A small contrastive image-text model, trained from scratch: text encoder layers 12, text encoder activation gelu.
Rows from block 7 of the text encoder of a small contrastive image-text model, named by matrix and row number. Rows with one number belong to one neuron. Each number is 128 + 32 x the weight over its row's rms, rounded and kept within 0 to 255. All counts start at 0. Numbers have three digits each. After the name is the row's rms in percent of the matrix's.
After each neuron's rows are labels from the 100 texts, of 14976, where the neuron reaches its highest value: "fires on" is the input token at the peak. Only what is clearly more common there than usual is listed. The data: single toy objects rendered from many sides on busy backdrops. In brackets: how many of the 100.
# fc1: MLP up (text_encoder.blocks.7.mlp.fc1.weight, 1024x256), inputs 192-255
# fc2: MLP down (text_encoder.blocks.7.mlp.fc2.weight, 256x1024, transposed), outputs 192-255

fc1.583 084:123075145150082131106173154169118075131135101163167134133122131180120130180121139124103127151152113154182161170145127097142145134147115099081111138163085118170124102124129144172099131115130118
fc2.583 118:110129153136180095096080095123194134127124134130092083117074174117113130129113121145125127124140106090121118103119126104106155123128186142147109129109170130127139160115090102140120066163134116
fires on: "blue" (100)

fc1.498 072:118179133060114178161080106110180142160109099126164181124105112096103093089157149095149146140122171111093141130143131120144128167110105120138157120112204124172116127174218126137172182132152109
fc2.498 078:121115140102103157135172120183103153164141127128068121133102188129153150157128146136094156183114105126170081184124116128109098125118129127092157051133173115118110140092178045208117123172152145
fires on: "<end>" (31); "chair" (13); "pine" (13); "from" (11)

fc1.13 114:163113142123135115141171131167111092102105156086152077160109119090187104127103087143097133148130118088139175156108091042100139107130104099115117090150081154110117098090010139102114134121156106
fc2.13 073:088152143156181097102140161048147148169173111123166115115118153138138133159187146153108123111124105148167089106116085128141095085167160108125129102168118141090129114131122134151116104106159127
fires on: "sofa" (51); "arch" (27); "teapot" (22)

fc1.481 098:128136128143096110091143101157147147169040124086104133120182136121186108164100079142021122154118143121116153182161171042116142117164073165146136205116156158159169163146188155106115149084119173
fc2.481 093:107168102150133136058105121176121147116036105091101106125194159106161147156099098113060126123129116115104153209114179093155111126157107165160141163118167132149161120133153109114127195073102193
fires on: "arch" (45); "teapot" (19); "truck" (17); "sofa" (8)

fc1.84 097:155126092148099105120074138128088131117117072064192138144140106153144101117134129078073108127110119144106104173065131094126105047141133103069103041203145073108124060117147121124111100128134132
fc2.84 089:142078067152113135149104177174112124145098114072147101176079166203120133122066163096111121139111126200079135143092131132145115078165159129119174082177154063125137129102166113149145105066110119
fires on: "arch" (36); "teapot" (32); "barrel" (22); "trophy" (8)

fc1.135 188:124088068106099093109135149118157115103126156115217122109151135163106120148146131125159139167137112164121180152145084213081113196115109146132159153107155141185069147145150147128121146171145111
fc2.135 201:136167187159162145129127104154109131139137112141040137145115122099148132108127129134090141107152153109129087124118170034151159068126145118123090112149111154077171131107101100125118081072098139
fires on: "black" (100)

fc1.293 072:165180100197098122152181154138079097099149105209116127124172075094162163125100143136068168163088147145104186179099143104110082111162115173110128116121116132136101126097120114143125085121151086
fc2.293 075:132115139095153097131141147117085131056118145094138118130129183088129106103096130115094082141170119202053182103148104146124140132110149117165098205196073075185151128165120142067126087111123168
fires on: "sofa" (47); "teapot" (30); "arch" (17)

fc1.500 073:095159158135106167150094137115089127114071091136105075149230108105169080164132158104123136129122163133139107171073128086094071120146050158170122107134101119124111171090074078156111106171112159
fc2.500 074:103098150123088114193169108121132102098068142156184124095127143088088179148089126089126119124199149105080159152169044061121087186136134136248099116097076159188175078128102179114154141102186117
fires on: "teapot" (44); "barrel" (25); "trophy" (20); "sofa" (11)

fc1.623 079:147102129175068146156109164099122118138169126146147133141127126120118047174139143125086121103131143152136141142134152090136114093132092205112156140074185041145135081070165118152131142065068141
fc2.623 078:118093148163101145090158145168129113128116150158129117116141110098087133092108182130095139145151109122097095128120109143194145119072117108109153125131101150119125108119117175146173131114151134
fires on: "teapot" (54); "sofa" (27); "barrel" (11); "arch" (8)

fc1.137 069:177202143158098181140167116056142120146095187168139164103140108083160124066092121120088067113117138137112210157076140098130038153134110108137160085130131130129113120175170117105185106142134116
fc2.137 077:121123103089110147171111158106055101117121104119120158123127154122093137156154115099107189142047130140065147136140143149081134145114203184143134047142127091123131145154091134142167163069162098
fires on: "sofa" (37); "trophy" (24); "arch" (22); "teapot" (7)

fc1.140 078:154126087133099066109162150105103123119088137095109080087122134113150166179136083107042103103149144140143130154129131118141163125108073145071167142128105175131117151052136147112144170210099149
fc2.140 084:155133086104150158173166119094123071089068126110153148139104131140112145132097128083128153140059099099085151153077119175149116123111171149137148158110157053138149056110108128130106156085152134
fires on: "barrel" (69); "teapot" (27)

fc1.542 070:166152149102108113161144144111156105148086167123171137123132135095126152162166100082160135141130148189031145136121103118171107145140117084097146136125163117174090176132129131145230163116156140
fc2.542 080:103054125141176133141135153114074125130119099141067170056092170113149154079178129121176118128031132078093110124083179100060093130135163171094155092142146172166109111156109115175138127102124105
fires on: "blue" (100)

fc1.452 068:133127136118090138112162178113059149172130147149174134131156137114149084104134130098088096110176141112128133109115155060116109108135154000179115153126130132149136156070078127181170120069131202
fc2.452 085:120084146145071149123181227154117091114123077128125151108141087095123168123123155132164162102142111103152106041167108062144135121122166146120139121181057102166164140224091088083111144157122101
fires on: "orange" (100)

fc1.128 079:163156119094123157159164083164178113125112105109141087091159147115122066187102131158087121144113171103121137112105102104123147088115097088101125092113183145071088155133170142145125139125151130
fc2.128 076:108132120089091164140109141140116123130103134070167085099097156116114145136125119107082164151068050164066104155130109086120179089201140120139124153086101100151113112189093103079134174092139116
fires on: "trophy" (40); "arch" (39); "barrel" (19)

fc1.70 081:124157091151120121166174180131100057128109148095158092156144130104158114166140116142060094138135150196086151164094122096105119121156144119114063114137118140100103128136059110154131140108107138
fc2.70 085:125121136131157124184100143129129134094143073102151139009153077058091132167131114063142142090099081186161126125141114079132132107170112163166135123136119098140139153165090142109158121107103139
fires on: "barrel" (38); "teapot" (22); "arch" (20); "trophy" (19)

fc1.519 076:131103141122051175141132100103146165133089106116100124161160152119153086145162135091156126114183137099157125188111121092155094116168102183093195108116088119119150149080108124189141097150127119
fc2.519 084:141091125085160111100145129126085098121119140152111144197077133173124148093141113102110144135118117097186166100059177117116109104108200224089162079071152142085140108106100168126072116172204174
fires on: "arch" (43); "sofa" (20); "trophy" (18); "barrel" (12)

fc1.196 079:108124088069082101118171100097113112122101141120134119168108125126178151128128158104100152142143130104071149148107170105167077134161094181098118100129142140151100069162073102146158120114158148
fc2.196 088:186022061126113097132131202153089029112099142142138130090182100125127110081087140072105125145087114087053145141102082131148126108093142165118111103144162090131127132114163202120127124132156119
fires on: "sofa" (59); "mug" (29)

fc1.448 072:213127175153101166152132124184089129153108112189140103181099105153153103187127125135101159118142167130107126113090089078115083185175092044074118128155128104157145105089118153176123178119140125
fc2.448 107:090140149118214105114054111100201153113147141127097112130101183149121137134109119186136141115121120134164102131148122138123178103118209114143123143099180178138148159105059125132112099156125116
fires on: "blue" (100)

fc1.336 073:194162155196141138207122108169078069107092095147070123130167169118099182130129121094083146130107113177086186112128103117123040166146140169158168137099111090141131105136115131102111066094104125
fc2.336 079:154083108075154127137128145105144092124093132155116108126146125140160090092058059081054136117117136105069148143054174160135124146178172115110094149100088108144136091090146154091149141081100144
fires on: "sofa" (46); "teapot" (28); "barrel" (15); "trophy" (7)

fc1.612 080:123102139156093140113179135146123130124096113161165137130122094128140117124051175112142080145167169106119085108153168177079122126122166130121048185130148108143125107102141121158138132175073134
fc2.612 072:135107126126173116118121105103128098122132114128112049123078198161083115150134084101130167099129104241097193157175114132180152115144123069133199137119131097118138117156162089127114094066118145
fires on: "orange" (100)

fc1.579 065:171146192103045124153095086129194161136126119100119198173127111110132102129107107099164149140180161130107147158123185101198137167118125160131175192111185085154111117129225137112154089078103125
fc2.579 075:133177109125099137097143086101079137126169077171101118203103209123139093154111167150155102081077149178122146160121097121168164139082130121081166158140171149149128174102141111144119116177106116
fires on: "orange" (100)

fc1.667 159:150117209136158110130133140148122068158142120106152105121137159137117139121125091133148125129121125143088136167161119155166128170131117106098045120134127124065156052063125141115109140172111117
fc2.667 168:119140013132099118145108110107075169104125116147076163160108087128140118123124144149115126114140130114163116098107139067084137061112128160130175119124128151193099219176134124150146124096122137
fires on: "barrel" (53); "teapot" (47)

fc1.684 078:124109129138108092132079085098195049106094160143125109137161167080106127135126113155112047145071143179096130136110144080164150084076102135145105174122129155087143152120073084162119107150130165
fc2.684 098:117182065146078095148131161146090094191115114131160172142113132065136084149089156074110126173130146081116083128121115156055109216185154123162117148086122126143181128141198155143136188109115124
fires on: "arch" (38); "teapot" (35); "sofa" (16); "barrel" (11)

fc1.561 171:142110150101126142118132136111220103142155093127167121136158125132161146136144116121140112185149165149127174153197117162107143206125153186104067130135108116143102101171130122116109152146147116
fc2.561 170:137146117163144137121117124162052149108110160129081113103113140117113119110125161142125137094124127127116099119094149110152140081138107075140195170124144158132152163100131131175144112129117151
fires on: "blue" (100)

fc1.365 104:154119131117146103117151137125125140103113150149137140134117131123194111121161130134081096101139138105121161131107087117140080127131104164126133071141139139101081113096118160118135121115168092
fc2.365 094:169101105166113154151167130110097147124071154146127144172143103133123123143132137117096071126129147093092162130138120131138060149145151167196126105127144150093122123114169154133138167104138109
fires on: "trophy" (50); "teapot" (20); "arch" (14); "sofa" (12)

fc1.266 135:116147136143097156190148145139095156129066135098148114173134135130164110111134087164095131104133099115159157178099098041109094132146090127083099105184093148137077094110113125110124119090157104
fc2.266 073:135127176118095109126151149078117111119141094109142118117169115030065133129103111088123107136184107146090135119171105097149125113147078102180120141177119121162213163159142154124149133144088129
fires on: "barrel" (34); "sofa" (28); "teapot" (16); "arch" (13)

fc1.41 082:098141140114084097092146148142131140098107119114181245060172098188169063188172104124155124093177111142124165167126105073086115140172106122129134096111083090130145114082119084137113150102112111
fc2.41 082:170073066118128151125088189171115089131077103148077059158116156097056148047145192091104143125109097078133115127074123148149135120115160101146123097139099135107150088140207110137183129082159069
fires on: "sofa" (70); "teapot" (15); "arch" (15)

fc1.756 140:146054119111107156116072107104154139108186093153121140113121124150125093136087166100157092136132136152077099061140147184106187152131159161142161161105133086171142165135214138125113181177134128
fc2.756 134:083194148131159103122176162171125139138079177101131122159146143108103169132190107169129168126118140104158148205144097114160114126141103118125095094177142179096141093138073133133151056060104131
fires on: "black" (100)

fc1.200 067:161180142125061110132094105085119109191099084112162114103128107100182079169126108065086125112153159150089087171103160089116116176183130102118167151125143133174083132168211130104196134165161109
fc2.200 085:152085100117159163090164132153162128111131117159142157130083138107174076095106133097146111156130134144171095104129105117156091112110088112106141080163131135128126124173178104084151105217135110
fires on: "orange" (94)

fc1.717 085:120153148169144121172135123134111104111059118163091118125119150128121091173126101144094120116134111128143128110077075058141126119160161078138108162150093122153112101073175160138145185144045107
fc2.717 127:071158178132149079065084121135193118106142131135103111099112171117144104111148149179167138108147123096116112087120113139111142164112160115127121110125131110132158158125121104132117069183129145
fires on: "blue" (100)

fc1.218 189:162117167102121125163095154159145106085165112119126127142132096142173165159142097082087151127150136111137120159142128145162142078127107102166097087122192136095125097117108129141110111141085129
fc2.218 198:112130093144138134065142114098125161185097154140119134097112147117071085086106142174168104112112108133093128120125133091082148176105153153107134165158085137170136139143138115116155143103170115
fires on: "blue" (86); "table" (8)

fc1.277 127:098122165117144133132165167130102145109096162070169137190108137167150159105142109138090147087143106135130167213083135054092116139145094155070125117146133167102100134090057127134098105087161153
fc2.277 077:166177091156142137133121146159134092091201057141079133113167109148119147103087144115115140043133111123154051118164124126119148102088171143070106023141103154102074133153151164137100121123152118
fires on: "arch" (36); "trophy" (30); "barrel" (26); "teapot" (8)

fc1.664 064:105145161113082152143118112147095123084105143154128176062134115068093112131097115115105169198150142165151060132143178172119115128141104104110151137117172086112183114106095092196209112121154144
fc2.664 078:115073133103135115096132102152104138103137110090158119090076148178132116181138118118120132128125075148076185171070158102138144107134160158146164116126101096136091079195142127137106177148090142
fires on: "orange" (97)

fc1.356 081:091135108147049119117143151156157108133102111136146109129148152110143142177149146170005141067109111069098153148128167152109126196161063124148114079163121140081125164122132135164154083114152110
fc2.356 089:093111113139101118121114142113111103101061153124144067092145129158137165151102161166092130052153075090112129128106099082176119130173204143119095167071095125160155172153139140086087111136168092
fires on: "barrel" (42); "sofa" (31); "trophy" (20)

fc1.435 092:134144146107071135160139142150075147103066125084117075131108113198103117117113101186116109092133126151117146104149125090161107146154173105091116094131131111081089096098103182138151128053131080
fc2.435 082:125092100202138098083101135138122126136145104094152148147156149067150117080165202148082178138121123067173126136148167136064083081064174127135127078120113167145138139138139184145104089175131158
fires on: "trophy" (41); "teapot" (37); "arch" (13); "sofa" (9)

fc1.304 072:119183107134039093146128110181109157091165080064123187111127106085147112140101116068072130124147159130116125146077149105087162149142079169116123137124127098156171139076129148117117148133171149
fc2.304 087:106087100114139118112156171107126088170098115166185098099169151086171093105068211105123163161118085145172105130142136156151100109164156148132068178132132134205147087131104134098143126164158122
fires on: "trophy" (32); "arch" (29); "barrel" (25); "teapot" (14)

fc1.686 081:154078103120115137169144163130104101139052107168155073094150113082102066160118183118086151181131121116065149137139176143166182094157112094157117130137125086098076070146104138145103126114130137
fc2.686 085:140095074060137149197128157100183054196053129112153105130127119192138112141128141092100176182096119123098106132111144126134167100134123113123122164144092105118116119180111189121060153091153111
fires on: "barrel" (41); "sofa" (35); "teapot" (22)